Rows from block 6, named by matrix and row number. Rows with one number belong to one attention dimension. Each number is 128 + 24 x the weight over its row's rms, rounded and kept within 0 to 255. All counts start at 0. Numbers have three digits each. After the name is the row's rms in percent of the matrix's.
# v: attention value (model.blocks.6.attn.v.weight, 384x384), inputs 128-255
# proj: attention output (model.blocks.6.attn.proj.weight, 384x384, transposed), outputs 128-255
v.162 087:182124170140125122109141151134136101131095179148089106123116145111144127132127092096123137097141162136125132201119153160125146131157103142121144197115146135169092109125133151102126157130106118132160140175204119091172122135155100148087127147090124134119141139147119097117119111154126133146103106139102177140118119111095114134097167149136182164107129101148125071145153134125125162182128
proj.162 088:109132074155121136156156103113143147132157081096153154104134132167089105137099145182140144110098116136134113077132141110084103138152150126117099096145082127078176130120158080122124091135147146130119113110077115117086157115110180132174155099162126133133098128146144107137138124089124104135131116137096139132140145155115155141096113128117087097144134137139124178142134115185116093131157
v.163 087:092177122167124103117141126120131098129166130140104114108102159128143141129133091136110109125136093076172097113084121129122142106148099173141112114162156141135146106143120155094130144099132137126086133153164124125159093143122089124166093115103123113113122163136141118086155131135082118088103102102159077124143119125175151181131131139160132089128084153120127099164134122124110129143090
proj.163 094:149076131064156159148125123106124168137100143141157153161173161103131140138136119127110165134117181122133144131137129142180109132112159079141142146107089175094103100117125116146141101160119142127140135090111133095103176119111138105083189116133122142120116107105170123160096124151176132170138137169127170127138138161101123088136104166100114132127123105118132162109121143124130135123133
v.164 093:156171140135184086121135100137109106119131116123123139128121183106157135106136100152104092173126123086164119144107126142130161147174138139167143122094127147144130100110106147096147114157112142183091124130125122148139081158134132149136115179154124097135131186161146085110120134102179151109127136136105155105130121071123150111119119123110108110157143159087120106124122152116152140119107
proj.164 096:132102111119094170140140108118154150117153134131122099083162105129129151174111157111136134096120125094120116100101137103153114116116106134112109143094122144082115175148139087163109123122133108083145164119119128117137179105124162152144155086113119157160119087097107151203129108151068101144114123147152168115128136170126110142115119163157135140098128135166107115160138108124115122129157
v.165 100:102115136139126166140100115125159114121107165151152123171115065150112156173159145122122109105125147094119157087113108158137118135113114140149132141125125155122117188108142155150105118159093123101105149135131131151113127138138146121103097151125137134112113108139078135145137132129136087146113109141136118179142127160135095133131130139140128122120155100181150156172124121103127153095154
proj.165 102:124124121102141076103181150121102120142140118101081115127124091088137099077130112152147164145139106211141120151137090135092165145147126100169085109124141069145108125112098090128148092144165114112180122122170131128122125113131140098171162089131166142136136146144143126111119144130119194131092143142117085106112130120138149118145133118108135062150134126087115127088158126122130126122122
v.166 092:093101098119070114128139138119085163096137121129112184099134081151141116145088147132126132110098116128126100125152129130133111122109132126163122090117167114114146123115116135121121162126129135113118135114106159140147087119085134129091093124158130136052108137153125183111092146099098106100145130140136082124142141151154142164187133144165164129122075121064111106107101143102065141140128
proj.166 090:194150165136142153144129140136138076157122134142164083099166125083111160094134098151111142134134123126175146147145112107114130117113166108098124168163108174132105107117113148148115121096131118133122142128160103135121133130138110145183133144139120145145111154075155099100151116173136138150131151116158117146132127118102140101088099118109124076158152111165130159118143105123159129137129
v.167 099:148152111182118130143081153102139136105112123089122108116119143146128107137149119119111129114103122131122142134126124126117128120118156135152165164132099144127151128098105128100105173086141125114162101145121124126172113111161128136141119131111107115200114126126110145138109105143103148103153148151121123097069131103126139154130125140137122110121138113114150158153142167157163128129107
proj.167 096:083089112140193171097157138159118137168143093167136167105191105116131146087099141114152152138173128152121090130126123102075152124128113148082084081124153125107107098145136126131139094177171121156131119144131124108108130143120130131160099132150175141102151161105139094116104132162125117120129128157114140144172143147132122108121097134153150156133120141185084113096135118154093137166124
v.168 095:144130164133112082163111144134179127155129152068143116129151095098133082097100163154123145133110116163138126156151132171137108125099167124139119150123183119158096112134137114120152119152105104093141139154126170153105124117152169132109099104160135140116118137112145163134181140101138111117147146107169147128071108106115116096152107111126132139137165105091126142123099114104159118130115
proj.168 098:115118115164102155130101090106112105130110118162136119118092134114113158113152121083126135125128090114088147111130124089145169142178127128116135116153133121115192148113124142144143126109128141168108113121157102117146137159110090159159120119121122094176134124126109148121130143110097160112143174101099105144133118144098126149100129115120131108137121129137097147119156132165109118128159
v.169 097:072122173125141163131109149117099131127147092098133138143113099143122145121169164125114129115111099114116122146131099082124115123117089112129115103139147099117104138145136179152106111157131121168138142132111159080143125149117105109133130121144088162112116155088109182150114123096151144111166140137125113161188139160141115132143105100094099136127121140122126151136089150069137116125101
proj.169 103:162117095176119085157111126155171141133117155150119112135142123120108115140100094140092094142139113058098152082163149156117131128091188123120117123139142114145146134129123087115143146126155132106108118108137113150139115141123154161129118121136163101130123102127103096108128125119087106158118155080154157089108066120131129101110157114157141136140134091136125121129147112129170130106166
v.170 087:118127180102117138151088138127118110110126111139133127097139083112123108161102139148117155138071098185144071158120122103137094070108134116114124123139141191135092157122161187122155073136154113135127126101154113167134134119105172145117089108131117162143137117119160144116129125121132145107121119104144104135156122159149123130141112104094161111131120103104135121098138105146127132147156
proj.170 080:118142115134113122163157091119128105132132134114111107143106149104132155106207160123164139126166134098154120100129147155089164156128149145120160129132104116154179084111098116144125186112069141100150133147107162083146111164094073174126138135121119098131140145101115135115112117167123118127141147141112152148103123109134143133130125118161153125113156143155128153159145163101103123113133
v.171 108:122158142092161167133108141111101090145155111098124094137141112159152095161164155151110150098110112109095138149110133142185132112099095100105133113131120120113153081162155092134117156130145147142155119100153134113147129112123142118103094130125117107117144103109128144105141149117164165119134128120194124121170147127111133128140145120122148132088121137111141105140111119126188130124101
proj.171 112:111089115171114101119167127181148159096153115134129122118117176089101138133097092096136128145143140144141130119182117111085131144124154164106106151120155131158114149133097145141139131122123131105106140098098092118109137150126106092158142154142159134149115112135091137120132131147114113114158155146118127103104125115115127126109166146144095146153114110138129122076127114091135073144156
v.172 096:128180123102154186107130080156115153134131115165130140110131100098106130145149116152147120133149146100131121122114123154191108130136110132127146146133124151106135148144153130105106126105132147153122139127105137135145115098176194116137111164149097112144140095179128145133115090125170106150111159161098140110143121099119146145142192121086161133060134107107137074135092115120131092112164
proj.172 097:141070174115112117114166128119127103100146145154128135080143194155131162142116131106127125087115105149139124122119091115106155146114127120111095132121118107070137145108147142146128140138156130142111110105148126111142132125112067116130160094095139145131109164061135085164120113137123158143126134137104111132150136167133127109147087141151126117170132146141132164126152099108140150172110
v.173 123:104120130134168118122156076150111114133133130130127091091113150125164134120200143155089100124113121143143172157138143108136144092164150123151145165092130133080102137141099182083146135138123111183093140094105162128136114123120145103103119143081108129129151132128129112140135099077103109147108100120099101146145082163096133137089119174133149139150093147091116130110091131134115143119150
proj.173 125:157143112155085114104118135123121151112089167151145140162154100138141116127096129098153128112137130010123081107101076123159100129098107126084124122116122121173132131126156075128132167139137146102108123114152096104146155111130127126145114138130137126137135134130127142134131118149157136166139111095116187118133165091156109104138118078092108106121166146127109124140152110145138125142060
v.174 110:165123158126089127132098101128121129120116152143112146130120117121134129083113134106105117139109128058111130108103157177143127147145149141090107181100083140147155144107095108143059137099178120105160136130145117099099112136163140120136164129145148115185158109135156127151114156111124161134136147131181097114120114121137121113149135079108170168131168097159133164129179148151119126109115
proj.174 109:082130107127165131101147138121150130132143108108136118104136093137115107169120120126146133117104108210126098087147103091119119110121113148178114119143173127106104115131151124111192139159077119162129108169118121151142118115125097155148113131131159090092114157140166130116142116086126108129134111135076081140128147161121138142086115165153116145107123138145127110151108119145145153131147
v.175 109:111154154097116096146118119114107129110148143122110101137142127146136109124151109171139102114169158167091135141129126100132106145156082146099149142157123101148108142146141127123121108147118116091162123141131112131120158100154156068101147111163132114111157110104153107145174151153171131168136155141143124095129125125155086123144184135079140139113153119123106104095189138124151113106154
proj.175 121:141123114189116176126131123135153105141108124116155168118108122117148126132125117122135177130080109158085121116175173164116116136141116106141132099127156141149122128084124145119126172120152088146132136113112142146150077142115132176143083131148097126139112109137071142091086129113112124103119103130107052157145132135115131120099115116150129126137147152152113144145112148158133148147171
v.176 090:134197094101135108139143129157097150129184136138127133128146151121139130085095139120154150155104114066126146099124113159141081099136077133111147112145145088163132081100165094150142136099157118113135129150142102158109126133168141116116136131109141138140163104145140155135155151125196137125157192121079117137118145152152154074153159119084109145126140111156141142100164173110120105139114
proj.176 090:117062163128102129127144116094193130119106117152108122128081095122112121163142111137102113103131130226105118140119124093110149132143173135138130158174134159087140157105092159126087109139123144156125133131109123114112100139141110120147106125168123110130125149143154114141121144135075136055129081157173128136131111088086142201110117157177138156124135138128125131125136105125112158116193
v.177 084:145116145128112154127149184121162089090126154147089176160117108129105120151132136130125126128128129147114151160116114117110135113144128164145117103165166147114109141121142153140151131099096132087116148108140116086147110144094148126139092135105104141100152133157148156146116141136150148130174129129146109113109151142158130135121123115097144092127125118125157110139123104130128115094179
proj.177 083:134153137124116106155120120137118136158148106131151103079139154119142137094144117126131138145108119103154100080148153164163103120131142101155153142120102118161135132155100158130127109142151111154143107141108121143122117130116112135105136117181138138129112118057112126123156092103100126143114141108129076167133110148115098122134133150152107106133163104106113167100109152104119138161127
v.178 129:120159104123130108106130139137145151123136088138128128105141161115152125126129127103138101105115125095175102144119132107148187119108148099127149188105169151105145091099130136120143132138131130163121142130090152109140112130106071172126109126129120126143108117141135128132110125129121096116084103159096122139132095122129163177087090161152121132113066152136091124148121106166093129123095
proj.178 129:138124131123127154114137117126095125110151137117130125122127170148135147129110137180116129128172146092106147115131091136100113112130105165118101078099122142119101115174145121119126155119099091111148140146141104124125138147131167117084131161139135125141157127126130128128161119131133141121156130124164175095150143105134112124141151107088135148124139181122162124083129115072184118139070
v.179 096:147124146162101170140161136177140153131143147124139144117143144132112100139104127099100121119099127143116115134132143150145098143140129104108124116161129150161161124155118113196091161105153121114113111139128120121122106130139146114143116090161128142155113135117152159111136151162125128116165158116095141106124179095126109112147167054072095163102139146129154118114126118082154093094120
proj.179 090:135142132088140114136137100075134144125114107141140157122120129120140155144148103156126153138126102149140111132149112103100169086119127177088146148130143119076129150074119175094152120134120128132114122141110141157142116110119106132113164109110126116081143118151148108105103126101139134142089106148148104131166106153114156153112092195197169155160115106134126114127126152152097124183146
v.180 107:117126152053139129148095133092139171103125139163127120142115103126073108151157096122155127124142102068083139076141088140142122128151123135127097123094145103113107123155125157140124119121105101123116132137132140117103099157158166102136140111148161141119111112151157112181100121130141157187124123176132054157146126131125146155097145111141117123142153128147140134119188101131105130120172
proj.180 123:126118125094138137117143132166137065125129121089118153139112097126136125113114167123132121142095145199141134126132232095112121141138136132147152138132156120149110153105135125123145141170151174113178076126114157136150143144135096135106152100149123127114166135102093132087147152148146144092138154101119086103146121113129087117136144099134140119137159143136123099152117146119156148127155
v.181 087:126079135120142102146091115126093150119115125165130182117137103150140096120105124144086120116129138121099120110137149100144096120126114144080143145184162133123144077113081153090118130122136142136123103137088154122094077110088106148111110077100079141110160115127160121094130166155166159126137155155133136147134149143109140152150154113161147135092118141185112155152154124149138109128122
proj.181 086:144195149166075162146165161115153094107126135099126094125121129076104125131062113135163136119135101132133130168165103095089157148107119127118102102121124122154139130108152139149123167113122095087123137110154094133153150140146136106135142161144131126088112131115118150136118091137126085130153124132128132146133126132146134137098086110133141108154150090103125129126132125135148141138083
v.182 084:101085114088170147105153118079113120134141102120150060139139116111155121107145082113123135138136136100136148103145091103123119140116102137140103127094113100113082122140124134130125086132117086144108147128138128117136115199114097129118150117111167093145105100128126155144104142132142109115106117086088105109154123147125124089098123136155103063151118140076137128134150110143128119133097
proj.182 084:144153114200128091125101137221138135125122143114134168160153135105089151135096131125107120127122117125101120143096159108148146125127143111141154101133116136127185121155146094129142138158136174112138099114142106143132158099127169099168110133134104160086138104128107108124166144190129152161137152137139172084088121125132101137157152107130131178107130126164119100143070152138147125126136
v.183 100:125133156163166147127121137155102109112126127092097147136173088165148116108077110128135117133132091105158154174115113119167119157161169123122141118134115140138125123138139123170096130140138146097120131101169117177101175147119130098117135120113145116103152098104115167139096155111121133128153141144158136110130121143106109133141158147101144134140168104137117138168129110126151113118111
proj.183 104:125110116109103115141117121106128179145104153112153083134103118124114090104183121124136098110097139149093093097118161090148124122094080128146125171139141077150109108127117125128165094112129118127159151103106162144140116121126149117153118151127123130152123133128144143138137163093107134116133152107128054144100156131135135098095085125147108156130126134100151104114094142154141115143126
v.184 082:171106113117143106121124114112117104130094091117152060107123150150141102138178135089176145137144096134131120146085100099147106136110127117137092088135127133140138098124161100172145135146113138125120105157094127163085158152106113115126123134135134136100139134135086100125145157183145145118123115130159119110118114098160104132097125145122072142144118096099162173116095154175191159129125
proj.184 083:111119117125137149122122108162151160105176145137103131137137103095120139112129118182083126109135215131105141118149152164166144129138106123100145156105110107161126116132103142066109101105130161119135130123157117126154098131153134141126111117111120083115124115143085150116125099103124131135144134142140130119111135160113149111136137122122156130098103162162088089115168103098109101150162
v.185 089:126141121137167102142148141127100130124132128130140089131131152089132154140125121139092152140169099127145112126121149165099147067137111122170145131153141155093158121145065161121162114114158140160150128149138158152156137115119066151079134115103091145127151132144118079121117115099079143114107141121087124090126134161184187166112130136100139133075129152165118073136124127149113115103122
proj.185 094:154134150100130122135118108133133149120108145122133179095106105134170095114136131099157093125093166066153158123124148116149086174090127150080089102116109134132088128088188061118128155155097113124108123122100103125104088162109162128141091177116154120123106131131137178110135136201173113152134115121166141162137179119092084109164123130158116106142095123088137179140149134134137177125097
v.186 089:099103128119127104080121157114119144141094124106106085137127132145155129115152116110177132122123131122143159122150093094128170148157167125142086065110154135102132145156117067142169128137124080140126114124133164104125092147183116117121180163134172080166177117128133142130115147119116161129083093152180134147141134134132119110128134139118140130148096154093137116098121142092155164096107
proj.186 089:102120093142120177138124101159144101114140139126129180124149115131087106168119146151113125162109162139104101156105149172149084115108091144126148175110121070125102124112140176130107106131151138116127126122132134102149196147113140098158153130119127148133090152144131108123131118093173161149158174118079135072137136124149113125124150093157129140134107154132123100145131104171109099133128